From a checkpoint of a small self-supervised audio encoder (BEST-RQ): depths [8].
Rows from block 5 of a small self-supervised audio encoder (BEST-RQ), named by matrix and row number. Each number is 500 + 25 x the weight over its row's rms, rounded and kept within 0 to 999. All counts start at 0. Numbers have three digits each.
After each channel's rows are labels from the 100 clips, of 14848, where the channel reaches its highest value: "strongest on" is what is common among them. Only what is clearly more common there than usual is listed. The data: chords played on synthesised instruments. In brackets: how many of the 100, against the usual share in percent.
# conv: pointwise conv (model.blocks.5.conv.weight, 320x320x1), inputs 0-159

conv.243:477484515500475524483486497481481501509546502540462534492496495450464490471501480500464541503511516470475505506512555475511496536502500495509486482467536515515485459514516568490463491501481514424509498505527468470505484483517489468548466500476507515520506517505484516515533528504478438521493486525466494522507498440508497501522528505474517502486512477517494544524490540507517483511459512512528488529545494501491497504507505464488509484473476544493548497512456495492496491521467528
strongest on: the note C (76 vs 29.8); the note E (73 vs 30.5); root: C (43 vs 8); instrument: plucked string-like (26 vs 8.1)

conv.259:479529503518550497511490485510466470498487505484485510486479541504541478469502598530512489486470518492504496506503482534508498494516543520491482498507498498496515531507518527518512505489506510487494510493494513532525457496494529479504496491531481502473510487454460515580494509475517489502497539458530526490524464500534502501489511446537506505524521480498526484472497519476531512507561532502488483510507519510490504553496509507505483524481510514533511507460477523494523506446512475
strongest on: clarinet-like (38 vs 8.2)

conv.82:537481510472469499505513453479533508522499516512482483503516513495530503433499462472464524497499524497514485485512502484492495493508490510479485475538557471475516438456488524460510489505497496491501506514452468518511507535518521513449476508430513503533523454455484510481510504464550497489508497509433479520504491522466516511487452452506518509474552483540494504467496510541503454507494468492514503505487493516507445482489452482514508466500552492521516493512492466488500491530479458
strongest on: thin (high-pass) (42 vs 12.2); clipping (32 vs 8); text has "clipped" (32 vs 8); rumble (25 vs 7.2)

conv.187:474484527502518473501495503494501458494522511515452501474466510504482487504562525486509504481498477526472537513477490528527514508519519515448490509521505507456475528538488533498478483512495520461532500529474529468465471491482464470488483488521515520522528512431466489496513513481482500520467526503522516467539464437518471511479523528482557533521509496515507522529491501492501511534510528515484476521546534487542509512479527490519523505488506526495492522513471513500467476505479528
strongest on: thin (high-pass) (37 vs 12.2); marimba-like (29 vs 8.4); instrument: plucked string-like (28 vs 8.1)

conv.107:520529496481501536476534481500477509501536516525534475507523499465516462494485505498481480514501511483502455492512533510501503512518450491519536493504446485554510437489512501446539506517524485534484517442486506530538453494508523512472525560460514486487477487490489509462502504495493530499527436468464501472509501497443527493540509482468494498500490519471492468514493453502529468516450542495514527484477479488496512464526457505500529504505491527530498490512569488505526536490545505
strongest on: square lead (28 vs 8.3); harpsichord-like (26 vs 8.3)

conv.5:512535520492470484535542503531493491493481502541507511497516496493493535500509544511504478508529457488481514536515514494480551500526507516480426504540511527501479483488494538520469514499458470474546468495502495483483493518497524460483492506532478514499503489512500531499551511492494490502521513519463518518583500490498478512469510482484548543453523498526511574486515513506526525526521537509507464500543519476481468509485480492526477513476512518477497523529512501507397491524480508
strongest on: piano-like (38 vs 8); text has "muffled" (35 vs 11.4); mains hum (30 vs 7.2)

conv.32:495454512478500477479483483480534525507504519477517498476518501497520477472492427473489530515484503505508522507533506478483489486530500497501528496481526490487512466515446517491533508508525468550497480543502479490521500516535508509494511478422506506489500473444483475482478529506523505509535483498439482534488502535495512514503472519482533492455534480532483491466506481507473505496520456501517565488503498470507499463515484505517512466510503492518504505502503439464502480542490458
strongest on: white noise (52 vs 7.8)

conv.204:496535492483483481499517469490529481476484548498494488490482526504533448477495439476491514480504503491511484502512472528502497497512538488570502482523522475466501503470481520520495539543508505503475510480496499525561443522498489495503505507493510529486540524514437474530527500449505524519506477525496518507505507522528496502492473505472527503406569477547498514518515524484476466515546469498509483516520481499558490484498452512501495481456502489520508507497478427471504491482529489
strongest on: strummed (63 vs 25.6); clipping (37 vs 8); text has "clipped" (37 vs 8); clarinet-like (25 vs 8.2)

conv.41:539516501477477508531487522507519539545505531489479496563482529467470452496474455523461513492508507477487493484488517487490474528484516472509477482458516455524520502518493498473510492526511512522480492513505482506543498523541516465517502546495528478496511497446503529510529472503525494482518502515463470519462513488509525500520434508473458488506521547474474472529495549509515449495502507510527512517493471477500489497485481535500521505466516538479534510504489533481517519527522516
strongest on: white noise (27 vs 7.8); square lead (27 vs 8.3)

conv.11:505515513474498504515490513501468461478502492552483467465509483477462496484494520544495484524499487547476505488518510515543484545549481514482484481511527469495481492496541504489534544476529494551494461515485501491509489531470521470484514507467517581518500489476465487480547499486498476464515462450484528483495474467434466504497509477481519469514496493490512498495472516504535457464471491448527524498492508475523452478534500537525557486496518533470444501557505496485488496515476480
strongest on: the note D (59 vs 29.3); plucked string-like (38 vs 8.1)

conv.294:498561504513488490469506511484528486492498554489503516493512578447534498508503479489496493482484508494498489515520490617480522508513534510538476489494510505539499465501527512526528490473479517531502470458526537460523505468491492512515499490533496513490500482485456515481579490541463498505496508504521509474504510505476478507507519437513507466492462481557494503483496484452527488501461548507494476498500468471483480471495497507518512496480499517491485466511507493506493508441491494
strongest on: block (56 vs 25.1); square lead (43 vs 8.3)

conv.312:476501517486515467521531472487402484487492486514495488497490516532510494521496586477519483495511485495511601509500493522488507489474512488468518498502495489508517555560497520509500488526509538495494449488495517504543491476515535499487483501497488481461480493504497503472502520491462509529503499514525525511509535426473522498489471507461492502542481498464511492482484496513468483484493535496518492484499512496521487563498553480485494506504465512507478496511519477490522479523519514
strongest on: strummed (68 vs 25.6); marimba-like (28 vs 8.4)

conv.164:508518514498531506498473511522488501465503508506549535515532537463500542462509561484496459523518479499472526544517493494467487469516518494476455469497484515478497469498518507554515523490470486528494464486445488492524456518532519454495527524527484489513496492455473515498528532481489533500531486522513553505507508534507495492474521489495520530494512480490514522480519503503543526492480492453522469489525510486463491487510519528505457512498514471459498535535497503505474495530493513
strongest on: horn-like (29 vs 8.6); root: A# (25 vs 7.9)

conv.60:517498513501493436508493481535477555498405495480482493490456498476439505513449531526522535487496496488504538505489492486529512525487499497539523480508509475506471503509514536479485526495510500516494506504484443500493442519490484491502479499483487528492512474440505509511511494463444461472496549466478490556506495488518467497495491496489490480494513502523514488490527572485494512499504493520488516493538484477500504484480491517522495497488514501485485505496486527513505481508512493
strongest on: the note D# (60 vs 29.8)

conv.178:432500454525513510452440491458557507510507519502481491509507536440534493498519537517508488496502506500488517475520476502477506499498537503450513480518485497494531477553500499492534468493494519526479480517526494514501493489480413479504499469574497465481509513452489477493540501539477521467470508503527478515505523496523521453517496507466476515535513487576504491491519493457467515518498536524507498484493493479526466517493553485480482517516482470542493480562480516503519480486506496
strongest on: plucked string-like (35 vs 8.1); clipping (31 vs 8); text has "clipped" (31 vs 8)

conv.295:504522518500496531526431459509520507500503538497517500490502606533492492470513533427513490513511504502483518485533475523492471498518515521500465493488519486485527516477488486526488512479490511509502483471537502499521510474483525642506513499500499505476504470556493504443491496480494510527513521517487473513510497512526492496525517506548519477491532470551512529469502498458520518510452470501476447499491496531512513523506490499499509484472482501516500493461485497494506486497534489
strongest on: block (77 vs 25.1); square lead (49 vs 8.3)

conv.149:538514504521460510488518515522506510508537529480484509546449479477498399539508476542527482476461503515483484518455522498529477493447498496507520530465456507491517486496488480485529495553494532527488518526507505496546499513544514500530544541505526456517512499508523497512504480471505520503492493517464487489467498552551548464494461517508466506531499550477425479547493467508507499542518525519475487527522495498482509499485459498506515499488518498500511484519498529560513509505549509
strongest on: marimba-like (37 vs 8.4); white noise (30 vs 7.8)

conv.46:470551482433497510528544472536467505468480444528534524461522482456484492507484530520499477544510446504506523554492507492491505514504498558472497479527512547501510475457484513517496541497503449510523481445465497455495505510510501473504535504483473519508485492422472515432512498514447488486504485467468512519544474495462478528482483497486513516496488517498496540498520490476491542519528514456477485504526469461481499512502525506461494490499520500467503501508512492531471498519457527
strongest on: horn-like (30 vs 8.6); muffled (low-pass) (29 vs 11.4)

conv.54:479494499515524522499501494509484484507497539479524488502522485513481501510480534472496497493492473476478570508441488513485494497472556480534500519487532481495455503477522516519516500498526493508466480482504557472476547425517495530495474536513521518489497462450471503556527505453481492509538473513494537513491554459496483514468547491473526504438506493525504506514486487454466476525542478496496456515531484442532545532500495486513505464482510508484484491509511481506480495442499495
strongest on: arpeggio (75 vs 49.3); marimba-like (31 vs 8.4); thin (high-pass) (29 vs 12.2)

conv.79:493500472526480522525503506527591454519545524525517501505510532492529508513537520493489489502500509540524411495529469495488507502499466486514518495518512532504527497485512458477494505536513510502520508483548546544537493490512501519440533514495488497516468492464497500444512456504523533490506487517485489484509499506480538479495475484461477517496495525508472495513513450487523486519508548477518496510503504456569489441504481505483500472505431506488464472523513471514490534549491511
strongest on: arpeggio (100 vs 49.3); playing: arpeggio up (53 vs 25); marimba-like (37 vs 8.4)

conv.23:535530545489538489539491530525516472540507483498483497554527499469483520488480531518493495519481516512491466481497519507472486519505503493507507502444505483493528477501522464520488470510514516459537508502490553487509517519512511485503530489479499479499513503483452509466547476503483498540549490517459489485503495470497525502501471491480505489507492540527417538529518485500517483534528540484514491526523519475537534463450498490526526503478497518466488520499502503537506542521462498
strongest on: the note C# (62 vs 30.1); plucked string-like (27 vs 8.1)

conv.108:468511461496532555538489474484490538509507520510515526524530537477475567500493545454456521481532525459482488479495497501467488498500510489490484469502502507508543533513509515531471482511499486510466524489506459538552502486496490492490491530499491499497518511500466504522521510491456517466505501537530487525510496484506517488473504511510483482558456474539555498508525535478523507495504522484536484490481470527513545490508536529496470495510458518488543465501480520478526504535522527
strongest on: arpeggio (100 vs 49.3); playing: arpeggio down (61 vs 24.3); marimba-like (59 vs 8.4)

conv.318:481523513495471510492502521505435519514478449506507493511490477459466488533480458482511491495490519497496537512445481534491520490492518486548506516485473497511504505491432527502511487478512494513496527515518506495504505461495554532549499485490513482478460489510516500480487504500519486503483529485541508504512550492486528492508488537466526517531527489478513501486468505515472509450569489492513476507502527519494519473485514501503495509514504491489511517534512458532516483432492568
strongest on: strummed (84 vs 25.6); clarinet-like (26 vs 8.2); instrument: marimba-like (26 vs 8.4)

conv.245:513508474467474533525513453526510485506472521511486471481474516500521480531490467502532515472500512455496515505513484521500477479554495520531521537487520457483500510477491494459501504522527507531487493482510490519543489510515548529473473569490498495468474484531485507508472510484489466485502462504461511489519503536495455523493483496501518442465481511477510443485485509482509464499442503535471509508419506497489507499512423556506540537509523520522531536510517500498488513504530501
strongest on: the note D (71 vs 29.3); thin (high-pass) (36 vs 12.2)

conv.305:539492559537494517488531512484500520500526519482481492561514511501517468494483463504441512481515515497499491470529529478477448521494509453526482470442502466532491497492511476511542503495509477525489513494480487525512488523510548513490510504448502502506514507529477521506521486462493488521502467541425501436480494486447510467511456518455491491500484472506455487525474498480533458473499510490560517467521511444512520481504478496506533472480463541501520506518500495500478519526464528
strongest on: the note F# (76 vs 30.9); pink noise (30 vs 7.5)

conv.315:475474511487510501457437489499503505505489526520507487483502550479508497507522522514517532509489497516477473509503497515491475498479503494473511493498502479476482556557496511506492481482509517529481507504511507502552489493507410466485518485535482479534509479469478498469570485470496516490519483445542518500489491527478511470484514510496493500532523461546510504486501490512525490525588577496488501468489504504530501494516531501504491491534485504492440491507493499457481485463463489
strongest on: strummed (55 vs 25.6); marimba-like (47 vs 8.4); instrument: plucked string-like (27 vs 8.1)

conv.36:564482550541466498475495501497525503506501519465477506499489514470475494497499471508513554474490519516492520497541488457507486499516515484545499524473495454510446518488482492500505468457493503499508502496480479522530501486517520499481497525488488506515505495471514506510465515508498444538527496514479519414468496536484464532517485521501550446505494448558490491481436509484520481484474506522501521501519552480460525487538487495492565498542502501507484520501517526494476507504487522
strongest on: thin (high-pass) (71 vs 12.2)

conv.237:508493475525479482501493518474544528537499527502478518502501548502530506503499517533494511486487474519513490468467484497488539553472545509455489528540508496496500481504509490505483477520507486472499490525534484512523507512513487494506485508553510489531527537467499498505531474505476512498505536525489484521528460518535512426535481516517494582499510532534508500513566518517510504541479511530526503460518490532510496499498503481510478515509511521509519501530496524540488505511501517
strongest on: mains hum (49 vs 7.2); marimba-like (49 vs 8.4)

conv.200:511499479522539489538506501503511525512508512504531476528532488467511503488526509460495429487511509501486509480514522498488489527491483499470491463518479507510535463521508484504542546580514496542508505534442518539503448527486509447504524529524537507514487501469499521486535431510515565454495487514505532531499516492490533471481470485478471547509541547490490468513516490515486518517469498510536453479483486483490491461488484499502512454512521537517497476539496518505526514540541501
strongest on: mains hum (37 vs 7.2)

conv.39:487511499495497476497514494487455466508494466532481469464524474500468528462503493523484521538531506524500529498512509506494499515532507510521456502499529516519472499460506518493463521453540468454532475454464509478495566512469524453460487500464455555498456497521468508462521495534512455508533482488489532478509487460453467565496490478468534453504509487511520526491478515507517492438503516475497495517494511491499475514507510513487534520530481501497487506506522477453472497514406506
strongest on: plucked string-like (41 vs 8.1)

conv.298:523496512515496493545501524491489550459546490497485539474461491498492503525522509483472492451499474501469485512512464514508469476519514485498509482469523485516508465509482534507537477482439495539511518509512509478496467499541508480498488503492496492508512517432488493503530522486426462523509504485480508461509494470509474528472480491498545498502471422523490492522483509518549462481476507463543465496530540516477513481501489524514522501512541533448469520522476509503487481526503492
strongest on: marimba-like (37 vs 8.4); vibraphone-like (26 vs 8.5)

conv.140:521542530474450500469541521481505546516499468516501509501498485496483492462465497509447498502516500481517462471492554472490518534481496507495497473498478451599481472507489553486486511492505484493495490496495479501524485502511507492536495537450489520486497502506479496475560525484477472527565490486448501502515541449476517492547514504496485494474465498498496513490493524499503465502516530498556535484526487456525495482535503496503523532488482556494502512500550531487519528502526487
strongest on: square lead (26 vs 8.3)

conv.173:448465475452504477514524512513480479520498513541490473514484529480507517469530514477490445528482499509476487489492507526498496505491564523406464468532495493481512524533510494486478501532521511495473469516494526487493484514493412415498511505540535517521525492479471497528538488489473506469502513520538455540507527472516526474477525475502460510509537527504499504505511493514507511528534515484491470513501481518565515486451518503500466505443518516497481500491487507500498484509528517
strongest on: clarinet-like (34 vs 8.2); clipping (28 vs 8); text has "clipped" (28 vs 8)

conv.194:448508496465469563470511511494523476505568493503504528492538544446521526508490491518485511528515494483487512492486470504492529463488500482510508506510504549529508485495521489504468466503518506438499488499473547488560477481491497513506496507463497480514510514458457483500532530515475523517500466566460480492498494491505537492472525492486503498485462506486500533533504447489498493512529499461512487524495502441541496502501499469514480491495458505471524463515501463515490523490456498
strongest on: the note E (78 vs 30.5); root: A (34 vs 8.6)

conv.72:477504503499509506533546458517509499478491464498517508506524407496509494520492484444505485504562493498514513516502501550483489516515473524499460485494503535515491440433490504523515552522521453499520465419486511494489499448508501467449518509507439524511432511479508544440493502539520504505506493497511547485509528510479476524479456528502502508493512506489496515522509512440492489489484507494480459508485492462479506506499487534404507508522505499487497506521504471525485538488496592
strongest on: the note D (63 vs 29.3); the note A (61 vs 30.4); plucked string-like (29 vs 8.1); root: D (29 vs 8.2)

conv.80:449536538498516544490541481490530462491511536520468518490530514479529485501434509508495524514511497490488481493523500490502492533483438484513494498497512487480480455497554458476486510501510482512471467499525479510522480514508497476507497489457517517538492461461472515464494506471502503493488441517472497510496487483444510447512508489499524498526500515489486511485488498505532499491515474475515498468502508489491469452530480485522511450477502525482522514542475491496484525510470485
strongest on: the note G (67 vs 30.2)

conv.66:468523519499503507527498474505509475492464506492467535457482513521525520536481527474552531536486497498532474518499473489510507510495494493499512498522512522437482491511528489505495482462486506511496467497510461472519482510480500511503473472502485506499474517549488498501494540502466481494486521471478505526505486507536511519528501482495525476538448476518539523481523543499516552455483501519457495515501533483504525470502519496501449489510466440484507487520438518476518463531476519
strongest on: square lead (25 vs 8.3)

conv.92:499440501495518452462517470481519526476489506479506510495496511458524440468504459474519503498480505509505528509487503504494493532502526508506493471516542489466492494496400518500510518519516498546508486501526494511545535517546478470494508510485499507508533522444474499504513518482527518524525472513492506528510511527506511466505458526493544544471550493520491500502524498488483500525520506511526498518507524485497497485499493503500501482486538478531519514508479480502512481510501524
strongest on: mains hum (48 vs 7.2); clipping (35 vs 8); text has "clipped" (35 vs 8); instrument: saw pad (34 vs 8.3)

conv.21:487510473478524524486487491498458456458501482564523498440492498431449518480523539491517472548494501523488468533517509515528495494547480523498458480542511512486505504509511534496526532484504501542490435505471473481501480520478505458473514496493495551512471475459495483495512546485518498465489472470535496503508465502466473522476516478438519480521509475464532497492470502514515544439498512471481510507470504453478498474523564540510492508514500486505492474503498512482499460502497506
strongest on: the note D (79 vs 29.3); the note F (62 vs 28.6); plucked string-like (42 vs 8.1); root: A# (38 vs 7.9)

conv.126:489430496462474499492500469524556478502479534471480492518509560557464474480509416517513511503486499487510495486522487473517491440495515496508523517471513475487510478494481506510492500515513531505487526492488522488551542521527501535475502488418513478494530466513487503468498509510515477493535452515468482534433503520507523483464519511494504459409524488499484516500463478463469502496536489480502517501489486468485488477495504502499473516474490485474467469507511504505484499546489463
strongest on: strummed (57 vs 25.6); clipping (28 vs 8); text has "clipped" (28 vs 8); saw pad (27 vs 8.3)

conv.185:494519507529483516463506482492499545456502525483501519518461507459522466522485459492515483460477468485498542505489485498530499485490502454512501507476476479500449468490489504477546506502440492544470486479453479516529473510500518499500498515500502484505468490513487489484508532478482503502482496499470483483496436517505504457471486510448503505476468472521511449521483479509508498503536502514504486471501492422440515502519482500504500477503519509518522492530490541541473502498507519
strongest on: rumble (32 vs 7.2); vibraphone-like (27 vs 8.5)

conv.183:512527526474463484517504530526493440477556494536464520497472495502515440505514461470495472531464446523485493544454530525542503517502500506534504502496527498476482489487504508486515470486457519500532458513487548400518495491543495487514500487465529488532500492516484507480518535517499448514503480466455495476509512489521525522502515487502545477497475517504458526504453481532514521521492531490464483557540511502504451493494496482528537513484489502440480512512493528493473483510484494
strongest on: piano-like (29 vs 8)

conv.297:492502509452454489527509515508522486548496486528449495501488522485527491498484478517486515526487516503514440514516505507523508509494522508459534476494515463466550452511500514478486440490498499470503505532467512494499460486524443489501491495486502474511526492476453489496548495501503445497516515463435408538531528486518518516527513483478521481504504517524477513467480519514481530498492498508478520508562524484551471477460474479534535528479504494503514543488497515479497474507491473
strongest on: plucked string-like (25 vs 8.1)

conv.208:507483501514482489507527506481550496498490515484490536504483459587524516451490490464512514508487509516504458503509503424476519476511517494472532487532523481501491531496476516479483498521522496522502488516521529507504528440514571514481500509466502522433467496430477480454462538478531503509536501504499483491488510468490510488518435515551512501450509477482514473505490507502472523493476483520513464476518514501531467469496497500479508505459499496507490509545518455500516477562518462
strongest on: square lead (41 vs 8.3); clipping (36 vs 8); text has "clipped" (36 vs 8)

conv.171:525520538529510456470509531518488499540498522462463554522483513466512517491492522476514523477472505490479518491504467469486509502477513487543501525482517461472472493495508479506453454462479504472527501503497462516519479501558492457515486473477478453516510508437466494510476514495509474544542527513484487485507525493531496512539488493482537520486519493559478523471518523517529504496457518507501506489541578467476500499507501498522505526495514465486521540498488520524490502533469506
strongest on: the note G (60 vs 30.2); marimba-like (28 vs 8.4); root: C (25 vs 8)

conv.177:510529567470514510515524494534483515496461494513466477506489509462469481524472507493520524484512484458496458515480551482503518515519474526553522501522515465517505439495527539480500532522488500470537503488494481465455476501474533508494464516470506543495478479459485504452515532482501461510491489491461516540534499471470465496491486482498517502517502518536481531516489544513551467508509513555487512489527484446475501474499489500532513483447538533500542526502521489496472511518486493
strongest on: the note C (60 vs 29.8); plucked string-like (34 vs 8.1); instrument: piano-like (25 vs 8)

conv.63:473523478533474495525468508480517521520511523470447497480490495463497507526533488448487517472508510532482522441489480531519520532501521467501489490541515550497520510505521521475490500541510529483517535500516530535509491504446489479511484492480518562519509526488484504535524459507450501419459565524484488505482491453536497473451498491483465499507470536518502487539508504504508500528506504531500470510467487505567493515472450485510500476487484564499489438490450482477499477488509501
strongest on: organ-like (26 vs 8); marimba-like (26 vs 8.4)

conv.266:523512539517494505493501501569494490501497487508501507538505491500500461505502532530541465501470423505484493516443497478495520508480484495518474543530508505486477483491508465491497501528481492503574503460509511484519520517539522476496517510491509463527481488494515535469496493511498524528488477516470503491533462546513518448493486493510486550497499563518468517510514459501540505530504532521479475497499477486469491505480462498497499496465529485490531530521526493552449543534507519
strongest on: rumble (34 vs 7.2)

conv.286:493495522495491491460511501577523503497465549487504492531512519518475499491537436525496511497516496502495509494517517476491481471506513454544504504462500500490493476516509468501468505518509531501506510483532494494513575524539506532507506487489528507489508423488477513506490496470531487525521461531505487523449510500478514502453481535466477481468546534464453498519474468516502513509530462502504515497517452468489467509477510472506506432476515467489474509520554479552456511528485528
strongest on: playing: arpeggio up (50 vs 25); text has "thin" (29 vs 12.2); horn-like (28 vs 8.6)

conv.147:483493510506548507490461488460503539477508507497505524490500504479524504466486543506510493511451520500425495502502517432507497497490492479491553490517519495507524473525499495452525477485489519528460515542503435516501500519515466466522495493503515489504515490431483496517490516440514506495464504502483475521456500497468535465517506485502499519520528530493494491504492485512500541498507491492491494503505495471472456468533508468517488458512536493516510490518481499466541468556528454
strongest on: arpeggio (87 vs 49.3); playing: arpeggio down (50 vs 24.3); plucked string-like (31 vs 8.1)

conv.26:503498524512494480466483462492509525480463486495526530506492508466449527477500533518527516517525490493488511528523510444484511521495545508517462511518515468497465488489517507519485539485520475496526506478540461487502529500534508464503500492522500500554492493514520544476462536510510475525529505484499555507499440514501471510535528512501516535497509511538539523491522567479514520500434499523515490493494504504480512527560532521431493534523512508512545525476484525501502518555503559
strongest on: arpeggio (99 vs 49.3); marimba-like (64 vs 8.4); playing: arpeggio up (54 vs 25)

conv.233:544524538483504483525544490542482468515479489511508530527493488450504485470457495513512512556479493490517474528466493510513520486486503498539518513488533499478495427465510492476492482484501495517517483458485493492517518529552542463488501533474486491495449480469502530426481515520519475508532494478475483520504508534520526542526495426500529455499524510540509517475509507498533529494486518485469469545495506508504481461520505526508493519517520444478510522496526516485498518500502497
strongest on: root: C (25 vs 8)

conv.216:454514489503496500519583505503480495488507470519487479484523460520532480465464508466491481501518500504513457496479503512482513481447521505494473500492456512506486476488499505481452482496490498517507514469507526495518528433498489473507466512519515502458469507523483538460511496523494501503466530487485532496499539492513484508487542495594501485465433518483522490450489505454550486530466494484498511480480513536512480509517463491481495520486487515472493526448509433484523505507529494
strongest on: arpeggio (99 vs 49.3); playing: arpeggio down (58 vs 24.3); marimba-like (28 vs 8.4)

conv.142:529523533494526503518505522507441512520507484494498525510502512427499457456486500459496491504474468491472454483465513507510525493494482473548482514508509510534500475501479505484455502513494518482533469476478498488555500548512517466497497540457503512501489440471479496453493512500507518511516504534500470509514511486517520504462500396459502498530527544508487519471507484509516472491498519534494462529478469478511418453489504493537503478489507507507527466478535511504473510541515467
strongest on: playing: arpeggio up (50 vs 25)

conv.19:490515553534483485477533470476534504446502496458513526539493493468503492462462463484503507499521485491525509496476497489501507497458526482493497489511491497530493472444495490526530543511491495513497547461509504505526487489484541477498529505448494507515477510455497511447497518475502524525479473528484531485480468470501516437503437511474444524450496501459501502539491497445519506487468460521496490493493460477467499503505489488452464474473515483504524470476486504509515533545494517
strongest on: mains hum (53 vs 7.2)

conv.53:525466456498488493538408516459443519509494505530500487475489526441480503522520522539507528491503494488475438486522521473507489497488544478538537515515517491506491512502442484503491494466476475486506501498561490517500514465493482547486502504546510490537478512469498498490508509503534473481473484474517516483482491477535483495492454484437477512458512523535516498517484528525502475501472517500483500490482478604509447485520472495464491519500508478493509493513482505498482479527526492
strongest on: square lead (39 vs 8.3)

conv.101:501420480477510454501524475494468556492485470510494507491501504503488500510469416420512493510489501504479512499500491524511496490470462513468545506490464483504492457519470477493513514476507484545509498515522475491513500481503531468497506508519506505493463497524492447488465475509480515479453480495500531517480531491481517499515505502503527528511442523494498514542489482538486488493503519497521460515504493495497450485511533481523527487524473494479509493536534537503504465519498501
strongest on: white noise (44 vs 7.8); marimba-like (35 vs 8.4)

conv.256:495493506540481489418506524448498506491533533452472543448478518479479472515529513507527527471478498535452506497502443473526498475481519457545504554495507498506481503504481483474519455455479530511512491521548500495566506505506501465518501506497511480529504501472512469507458542503476497525518512517438494435474488514533470492476498500497505496505500473529503507485478501521525493488474519506524493513480545491510458509533493514518501508517519498503519473526488500495513507492508492
strongest on: the note C# (69 vs 30.1); marimba-like (36 vs 8.4); vibraphone-like (33 vs 8.5)

conv.227:479508508460517448506517486490467525519482518492484469506509536498521534510520579490504494485503531503490507479529478529481480502515521515485483469509498474491532521556499516498501491497525527535482503504495501519528475487495480485483538490543492488501512512500462475509509475505464495495537510487521507499505506508487514500488501506502492510525536513561488507494510504467511490524579539471498485509518517487540508497489517498506509518501477508523449522495484486504517509470504525
strongest on: block (67 vs 25.1); plucked string-like (62 vs 8.1)

conv.52:490513475464473514508497495504498511517509471521539523542518518475514548498458501526478482515497474494488483480462488500490500496453513476505500489511514517527506498496496455477515506541529489520468506483515514518548514492519531487511547566447505495490496480492498507485523482503483566467518482519477473517474499520487553480476516488509428471519486554453516482511538478527521459486525531473505492497457420479532505490486468527503466486505478491477510475523531481511515542500545510
strongest on: pink noise (27 vs 7.5)

conv.202:503533538521479499497507496513496471529511467477487556517497489505489485471478452518496537507496519513498494522506491504501513510491509495510515495463498522538520450445471513501469456483487484429537517442490511482541508476521511526499505492457435493520458494462500519420517498555486456533527517520471477494469513489523529551517455494488516463503480487545463545517497479501511491509502511499499486534544525476526524480488505465462500487517482482480489463522500515535492526495454523
strongest on: root: C (34 vs 8); vibraphone-like (29 vs 8.5)

conv.129:512509497476449538496521471508518460523553521517476499495490486517509435507496481515528504501485511491511508540489511480588523507495478483524535543473529507472478469469485500470498461489465526467519474507491511494526521508525529519522459505460514467516482506510509532520473513512504470512460473471433480470512488525524523507538521501494552474496472516499476478490451461501493511517485537527461515523473519480502493478497477461497545517514489500507509506517522486503497491517535521
strongest on: the note E (60 vs 30.5); thin (high-pass) (45 vs 12.2); harpsichord-like (28 vs 8.3)

conv.207:462517515453488533529492481533488495505514475523480528482497505448471484487459458520493503573497494504476513511483521502524499531495498513478507470469542524493532490477520511484489509507526509483501509504484516471537507520513503493530502516464486547519484480443474517485536507504491464460487484502470470540495462471490531490489505507456497446488509523474490531508497512499519532500511477481472510570506440488499511493473512477496506462489476515453505464511483506498512507521459528
strongest on: root: C (25 vs 8)

conv.189:531459481515532495488432518498441515489504488531492492520485494503520482500520561522481499500516489504502467505520509488492516480478548491507512529519442502497487554468504494449464507488497475491521521490492516522523517483488452467499475488497514504498460491512484494507520497491543487482473497506554502470496463487538452511499510503509515505487441527512516483490480515516547508484505496500495526488489500543556517426510514495471496541484478502482503500475491477489499516569490469
strongest on: square lead (39 vs 8.3)

conv.246:532500506534480506496541481492492510550494504526508495502520531468502496498489489492493505481531489476502503494518505467476557516481533458500429519515537519531487520503484504474448489493489447441529486452537451541484512521512542489450469542501483486509478501469525529492491473514500500499493517525481482516544499500519515476484492464487522519514510495547517503475515498505513488504501521533544454431497465494545490510505500470481481462524502535513523486514537503515438510519492512
strongest on: rumble (47 vs 7.2); mains hum (32 vs 7.2)

conv.113:485500504519524493464526528460508492474502519487486497512497491486528469494511469519504515497455480505529465507484515503518509523475489496515502504510527485485492488519489506486533481520522504532481491512531471523518515494503486508534496503507530503448497517453492496513499526470539522523506518511528479480475483520481515496529481501547495543507514469508530488503484518500524480506482521525528517482492510504471516540507522506512458509476523498570496479511464537474527486492500483
strongest on: mains hum (62 vs 7.2); clipping (31 vs 8); text has "clipped" (30 vs 8)

conv.250:501508533494513501508495516519502509510485545477491515500497530502542504499517429540472497523511485518487485511480521522489501518548526491479491467524559508500502465491514501493543496491521503509488478484530505496421557545503534497495512471500488493520493481518447522520499517487545459502530508468491459493465338474501496500506465507475507477478529470492488489513472491493499497495497449492512502446503480482510498504515516500512481466501519488531488475498514477479495502496483513
strongest on: rumble (67 vs 7.2)

conv.91:466522514488529481458511515488540481489507513484474490488511483506490504494537535459508515476501500536521474483492502528511485507519518545494477499505491488517494462491508495528501551505545496524524491485511543503520514481464514494465540507504502565533487513503464477490518501504465511524506493512504537455517469465451456489497491485491508514495485504513498529498496500474510456488506520474511483507496525459504529416522516539497533491510509540493481492492494452503498530497493518
strongest on: plucked string-like (36 vs 8.1)

conv.78:484491455477502463518543514521531471512489505505479489487497534489546464521493490485529479515495480534506409488458447512493485499467553526463535503494521499451514440489520458479510507510551497568497497498513538508509458460513509501473518522499507490502514532453474472487495488497484504469502519476487496512505544505529516524515496494514500491506501506484510470475522503482538504514490505466502472518486528492514512502488470552506518548509527488479500547507482444477508515534527489
strongest on: arpeggio (97 vs 49.3); playing: arpeggio down (65 vs 24.3); marimba-like (30 vs 8.4)